Rows from block 2 of a small class-conditioned image flow-matching model, named by matrix and row number. Rows with one number belong to one neuron. Each number is 128 + 24 x the weight over its row's rms, rounded and kept within 0 to 255. All counts start at 0. Numbers have three digits each. After the name is the row's rms in percent of the matrix's.
After each neuron's rows are labels from the 100 images, of 14976 (inputs lightly noised), where the neuron reaches its largest size: "lies over" is the class under the peak. Only what is clearly more common there than usual is listed. The data: drawings of small networks of dots and links.
# gate: MLP gate (model.blocks.2.mlp.gate.weight, 336x128), inputs 0-42
# fc1: MLP up (model.blocks.2.mlp.fc1.weight, 336x128), inputs 0-42
# fc2: MLP down (model.blocks.2.mlp.fc2.weight, 128x336, transposed), outputs 0-42

gate.196 083:118111081152128102118130095129127132134144089116172132093149131118155136105138132104147137137130106128169131130156133178090106126
fc1.196 106:085091146134132094094132150154141158088137162157146084115145112112155134140127102096133119127168125132118143127148147122149121153
fc2.196 104:142145124152134116160104113072141148122085127153113091149085104167159135166114113137124153134134167116146118130133137154127132140
lies over: dot

gate.68 114:112104109102144128100105089095087126159133143076126160127150103108136135152127163075113087139125104133121130080154130135135117095
fc1.68 114:145129170108154157122167140105140102073170153151124126105142142160105142148158141180133140134135140116111136117109130099124141179
fc2.68 101:140129132149138103101133131128176125118121166143125139080126093151109125121172136120114069143134114112139149087126154120133127181
lies over: dot

gate.321 098:119115143142133139087115179159135130127141103141145149140128150122151151119116142105114134145176138111132129118172122164128128089
fc1.321 101:139138114127071125108132138163069150160128108167110136119125100107122139149143090138088069134112097118113081149111124113106081147
fc2.321 093:134124134190078126132137138094126150141148143103097168101059164122128085136123114156130114132106139128139142139133108100126144135
lies over: dot

gate.15 084:108173118063108118123138109158173139154112118100150106160143169139121148095090134123125116140121096117134118125134144118165112108
fc1.15 073:121126093132101124121111111127084088165138082155134113127116183120163135096115114171122089133100129109132092137097126151096133103
fc2.15 093:125122125163156119139118138066153109128088142123114121104121107129106112159130133100122171141144131104115122097132097113123172169
lies over: dot

gate.181 119:136147102119104186109148117106144092142155130097159126116128168118143132119115158160162156187144159113151145085140119126143141160
fc1.181 116:111125088130103162155146106131137089148122127077178160107144141153162132119115108152128166162163151129147106092132110126089142172
fc2.181 105:162125097107139160160090103151141106141083095110110195156144142127112135130134128092131110088147113132101130140155113102120088138
lies over: dot

gate.254 088:106092113107113126096167119129131166089114155129105120151136109102135139117092137141158120164152131110146124089108077158156109112
fc1.254 090:136142088151117090114103099093141082156113132100131127107101164116145092138111143118158125134131142121143155127090090079094105136
fc2.254 091:137125130117151113142116164138116109078152169120126095135168117121161187112099133126128169108113152113066110135147129065145124162
lies over: link

gate.201 093:119150090096104126081104111118132114166152099110137127155131095111089184123054125088156138122094127116116115105154115127096112143
fc1.201 115:136158140127147140135139120139156116161167144144125102126107103132131113147146156119117122166175112108155163116138138125109106094
fc2.201 127:121170154148114125108166126155145094141163135118156123159102112152134138116100172117141157136130127130138085118180128142127097112
lies over: dot

gate.141 105:117141107129156110141130140126160113156093124111125167105115119106116136110134156118143096138167117132146131130138106124127162098
fc1.141 103:131146134157135136188129126124139143087139123126129073132114166116106086129092143112121125133108172149099149139155146117098105136
fc2.141 092:141145100173142092106145159109147132091133137102141115081128128154107086166198149116100090148150092118116177107103088128121135130
lies over: dot

gate.65 092:151158118091171156126098119107114125148143102107124111114141184079166151163109112101164147112063095129108098132113155126155176143
fc1.65 112:190147153112112171135172108161121154157186133123130125116125176145156160148125116149116127148152124106094130146121180146131115120
fc2.65 096:071180103140125143156076129080128142115096100116108143119158112139145106128141145101135099106141153146166113138072166152133114144
lies over: link

gate.194 111:087136051126139132137127118105148139165137127144175176081124127131147096163144100075137128106149115096142162145151155149122082132
fc1.194 116:114089187130106155144144155134152111098123127095130102105132154110112122130133112125132165129099126129131108143082124118157132134
fc2.194 097:149100120171146160101083157142120104130094149114119109115125111132117172092108124148163134133119163124148112126148128129088154152
lies over: link

gate.285 097:133170166112130164114124104165162158126128158142130092101096136129089141093108144113118157143151092168101113138142119175131084096
fc1.285 096:109103098119111141134151145133121081132088151127125115138105123162173084173094142115133102114110107110094150122160103107105152098
fc2.285 107:114102104150180094138097132101086139123116121136161154127155126099124130091151146139097098097120125115124136162093119127148149117
lies over: dot

gate.19 105:148138134119177119157156094167149178144176131132168163103137172139150150153142144141129158114111093145173125118145161149132118129
fc1.19 105:049092151154143153130155133098102113068084122083144122120112131105169085179164141109141134119126128114161154134105107119098208095
fc2.19 106:083097160170133134125146149119102156133117175112140154134162111149145095123128155117118131161168133152180136126095115122112148112
lies over: link

gate.111 096:125146138097151101138160119109113149111120074117119131133152121131085111087067095148095103129134127144145101099087106075100127115
fc1.111 082:157124107154120113167154110097120100118176150132121148143161105110148093118088121123149112158119049137149090141134111111082122119
fc2.111 106:097117166129132134108100145153125134155102180113140108121078137138107169145155149109140166079132137085122157154140123119184116139
lies over: link

gate.213 093:089131125114120157112104164151175158182157140101103183142146140104161096151106146167120084146106093116127107099144138147129124180
fc1.213 113:116147132172177153140097104133162157107110160114134197113145134107107115128144074154134158134142100178166134119100139116112165154
fc2.213 089:106105146154128148093133127149142143124132123148111157142128154111163134124114083088139146097119098120129075111157150124131132113
lies over: dot

gate.327 101:118131130120133131075097141150146142143104133106099163192139131128129067145086102131115135144163152121157138078118146125133108138
fc1.327 092:116097184109143160145120159147100143153117169106134127175103158092146151127131168125168127114102118212161133160140122137147111166
fc2.327 097:086087129119177164103115106109084116140120093131155113147155167142104150113159105124146111126127119129096131145111100115130150093
lies over: dot

gate.243 105:132101105097066132125170148070130145117109113104119114121122172140113164116124117142092144157138063120147138143150096145118125111
fc1.243 078:116080116080141109129127099154131184137129090133153112121104107127138118115125108106108137125142094128132136093131127180127134149
fc2.243 103:144157127151177097138108156133103136101127142137085134119137078119146125157103131077164144093110126127108139121102148131156095135
lies over: link

gate.259 099:113139127161160126089134164132092144133138122077156125120143139148141183118088158156121136123167103112149113098136145155171099116
fc1.259 133:135140090137149106124154196151131133085139119122127102120153110121122166149121150125101112138133129123182129163143171131125113139
fc2.259 096:099125107128106127106130168160117145136099111117172128131128121130161193131132115164094127109137141130143145125176113141122138116
lies over: dot

gate.95 100:160118101089147141130118148126165126143171126135121159131118129116148167126139133165149096151114114102119068073155149152145139125
fc1.95 100:139104113094129169110111108081128104142120074076085147166139134134131127052115095106134137118119108137104124140140155129168081152
fc2.95 110:124155151186116147123146105112095123151109106117140155141144110123105081118146131105115142136152152133146169164101122131140110112
lies over: dot

gate.172 102:116091123147113141094144164176128125149125124162110123175179130131151156149147126117126130162151096116124118140149140152106164143
fc1.172 093:151107111106127114154145066076121165125146120148140148120129106144093108135140135120164111152154120144126175092119132163108116153
fc2.172 092:200089130115165140131127144139186159108136128106145133112161134094117125111141168161136164126108121129135138094116112179155169105
lies over: link

gate.66 096:137141129152140161122163110137149135128121140136171164117149142090146130111135142119112143125104104178087134096159114105172162125
fc1.66 127:128120109111109099072106116106113128096161105118104144117115092153088141140113134129121115088123145100134113108084105124092107099
fc2.66 085:168136081120137122096099176136116110104137107087142119126108099158090093180150141151142095144131125117153165149121156172114116127
lies over: dot

gate.70 083:132144116123122116137084112118124133118133119126086124129111158084133073113093166099102123105120095084100098140128149129104134084
fc1.70 087:132124130118079071106108124107133135097130175090140147134093125136107139124114109098090120129128127090116105125114159135149122113
fc2.70 085:138115113079189134155151112130132139152123081117114129136153155140117124117137133099151144107130098139123138110125110130145162144
lies over: dot

gate.252 087:115085141137116120126160173113134159169134133122135106140103159152145147125165110150128106157087137162142140089147160107122113119
fc1.252 121:116101122133135136113178136131142143164101111110144102137145131156152125134131101110110102119118150134134100116198154145163160144
fc2.252 111:107093100170134151105128117112110136143150125107159121125119117154114091133108100102143093075121114127135119155175167140163125128
lies over: link

gate.273 080:098112142106107117161091124112079148157108119112120142113096161095112120134127149071110127169110103122094117128153099120119104123
fc1.273 104:126133135110152116178145147137080158132134131132121145139134143102129160144151140135098154111134132176171142157166135145168124111
fc2.273 092:149119140108129158093119121126133131137119149128150118130092126136145101075134140134160081181173119106094124123156150127097159129
lies over: link

gate.225 091:131152134106140162146103141124122116148122121105139136160091099149063121125079090105075112111139150096139112094096149131150127114
fc1.225 077:132111107154106128161139157117113109058096115124114107138134128165130095115082147133154172122116093128102123171136107130128144132
fc2.225 094:123105114144160160114141095092145127141145130146118115145110172119148170140137145112127118123108169130124156133142164138110134129
lies over: dot

gate.142 115:127076114110163139100130126080171122121148108125101120094135112129092126189102090106077116149161113096123131097117100137141136119
fc1.142 084:157177097131084141146170140132103135112102167138133162149155153135160122130175159144159119140120154107123129158154110130131138141
fc2.142 112:108088171154167172109141115115183086132182115136117118097143169121121146212134111108114108115135102107092111129134115160123121095
lies over: link

gate.207 082:080119100121096157112131096116150107118135138136147096141157095136108172098117118092112119136084110112051096103098138142138145142
fc1.207 088:136116032132142116126163147109108111109155105148109129161134122140143178153076152135172099122134125119129112152155109167091147123
fc2.207 099:102098108115184150093132147138146103122154129130129117109107074115135147148146144154150099140108097114111126106125118154129174121
lies over: link

gate.288 119:115117143117093132152145126127127156182132131105107162131162101118101160132126122145121169142131127133138138121121122113181166132
fc1.288 111:134116119144123125115135120137128143120145131109120119139129164125108148171091079101134104135124122154129114097139142091132109123
fc2.288 105:129093122132112135101142121113115157113100110090123132144115142078128124159099060111096105110145150169132105139165117117108111136
lies over: dot

gate.202 114:113103149161179101111155135117120139134122142121144170151141142115137158120126120151134151144156147118120119108138136162130115102
fc1.202 108:125139125139151149119143139153140125161140164156154119190113202094156130081160108128124135133141134119134144080119106146138154111
fc2.202 094:094128106150135134127128138153140132170110133146153103149150163126099165097106075115094119106113121126107132141136119151140169124
lies over: dot

gate.162 093:099120109150120104134130096165111119140134106165181086120108156131117117077103149096120141130086117150154101142130158122119112087
fc1.162 101:135128146080116094154107099123119126097152134146145090100125154144104144129133130167138124139121104124113141142159145133115131178
fc2.162 088:113105130160094105157122134148100148122150101132166119134138171160120133119145146119113114165131108128187141149115116087157145102
lies over: dot

gate.36 100:081107103119135114116118083119104120114097092109164137111144119112116123100105124102120121098119118099119128092117084121142104109
fc1.36 117:127109085135110109088137093098101146092150124161133113115163086103116168112110118151142101098113150100098133098142114127129144114
fc2.36 094:129159121127106160136148078098123126186084101104119137148146071139099098126137111119123142123175169111154162177111136142170096124
lies over: dot

gate.161 111:126155170148145144149184100180162159119148121099125137187172138130131140110090130139102175136140113142142147123169145135133138141
fc1.161 092:194141142128140127140101102150128136193124102090115121098102156138141143130136081098073120127157125109053112136158164129114107099
fc2.161 084:168085169075123129112102156099154112140133114143176113109100156079139166112117115162143108120102072132104080123164124108116153135
lies over: dot

gate.101 088:134091134115147165167142164168148133129166096144102137131116155113131181108055121110118121107115141137156112142115139090103147135
fc1.101 093:152115088102147161116124174143118109151126152109122133136113146120142104132100148122142135147116125125170128122104141142111140186
fc2.101 090:139108129097127167133126100114120121120139144112121106136142140148147149123116143163195098148173176107141109138115125091103139173
lies over: dot

gate.113 115:130113151096133165117158092132135151149128123094157155139159156120174146138126133104158159129121139154161119102132104103153122181
fc1.113 128:109116168109139158128127102148162146136121141105114123158161166119163131127163141106183136145160131154182160125153122137166132189
fc2.113 106:085100124108129152113120116103108127096126091134120128098151121150144129112135142137156153114129141124153124083170119098162091158
lies over: dot

gate.233 133:134135142163170154151143149149184138144109133143139154172148158127138141132141117105122172147120097151116149118145159137158148149
fc1.233 123:172129112088090130108127088089084119116156110091115119133145094142135137143115113175118132112148138087096101158137151121107130131
fc2.233 100:175123100158091158150176144079100115156101107116081144129121123142104092152129095147088115152172152125144141153106143118135119120
lies over: dot

gate.303 074:098103141109116145160112142121126114123111143184108113130090143169128128084132096136101150094091099138096079109150118103135119149
fc1.303 084:112154115125111119116099101097103098083160137168128126124132096089122181152117114108169127126134155143129137093130164161141133159
fc2.303 097:144121148119126130149134129116127116148136101121142131116102145144151103153103148128075121108127099173094111125112116130094115142
lies over: dot

gate.309 092:112116173113102111088145137089094098144125138118094124181148094130044108127127104156150134124086093150081135128141124094133109139
fc1.309 096:121108096158125123115095127107139149116117120094158126124127134156150129144083118107122145158111118136139120168131131157125067142
fc2.309 098:128142162159108146107121137132156145161147137153126122144100126097126113113161140152103082086138159119131118162124125156131113103
lies over: link

gate.322 132:148129122149182140131164151139149118153114157105149148117097151087156085118112180128137150129095127136117137127154098109163145080
fc1.322 147:151117150096116126102122088162151129146130145135142152125123111145080145130178130109131133102170087175137135119135105108108145164
fc2.322 101:139110159096128142109155065122132125164114103129139108129120141107129137102122140127116164100143098144101091131108108075160111125
lies over: dot

gate.238 087:113100125163123115143134106101132107129147112139151114172122139159176132108134157118149130161085113148141148126125144158141161133
fc1.238 086:140145080130105150138138140055149096192106110115120157140098163155139140130117131122121168116118119126100139146126127180130118096
fc2.238 106:126190146119164125109161125102150079106132133109173135086134155055119129125135126127104168088088122108109112133155162106120153131
lies over: dot

gate.33 105:116138084146164095095139131110117122114145122119100137109093105119160120128107094141100120102131159098143149144123132143131123143
fc1.33 084:130126114128107163083120118141180148150090100117127117097123114114116131069110122132108112143132135118098129087138063140137128128
fc2.33 106:144119175121117132135068125130144137134129126146158110150145128123095134175130089105170174109125086156115115110124120122127112113
lies over: link

gate.67 092:122137122117153109132175090152158102141114138128153143133113161089079104084123142088135147120078099177096097130141097148152139120
fc1.67 111:169129141190149120142140107145119106114122162121137156125156135105102160082152196116104148162148128186180146138171127130119136147
fc2.67 080:147116152135167123134135041164132089154147092134134112134130133131086098080128153092142143148086135130073126131148148134150180129
lies over: dot

gate.143 089:103136143110138152142168110152122168091134136089123141149118169111120130094130111100093133126133132104124118115076097112115134115
fc1.143 089:166148161108148127128087106138132151099176142080129150132140144131144134131143116135169097161132096114169146135119140104151135143
fc2.143 092:129117137108124092107108109119138123134133119115159126132115150121173147132104097121196075097097102161124132141142119113152108121
lies over: dot

gate.155 092:076083079106132109091157128077116102062147116129121132141105100141106134112129111078094119146113098107108132100130129122146093122
fc1.155 088:154144125142125137163125145134124132085160109178129135132124138163149137139136135140111128105126157111125097116118128117109098062
fc2.155 110:159137140122120178125120121157162126125139136146170152105116141141152128140120135159153136130109151128098086126099104128103125110
lies over: link

gate.163 089:075111094143144110137103135080095086096148124151165112152115139105137150135120153107122144098116158156136125115075125124104145133
fc1.163 072:142129127113120145144115123117207143098126160106098110111114111158152113142124140122091094137158153135107134125150103080142135166
fc2.163 090:145184186106143090109133171140110163131095154096124131113126089179114102130147118147116107159079147152134126128124138121125137122
lies over: dot

gate.133 088:124108080121138082129166087134132163142133116086144129124106165098128078118119197104142114148127117140126119147137120099109086104
fc1.133 093:160156138123084079113133168129112106133120103165138138092133161177123139127138101101121164112150161122152132124135109142134135146
fc2.133 096:107122135132140159141097130122119125116083189136164097122120092141131150155135152093162091151092120107099145116143149140166134134
lies over: dot

gate.256 086:114123139113125164125121134107108126084101133087135105127139123135113102087123132123127138133096136094115090124148135124104092115
fc1.256 079:123102104135101128129065144151156170119136130131124119120128131115099146130176116138132121147151151126178185090125135132126120149
fc2.256 099:169137160114162113155142136139122102124148058144120167153146186135147120126117119173142154156138150141164148110138138105160131070
lies over: dot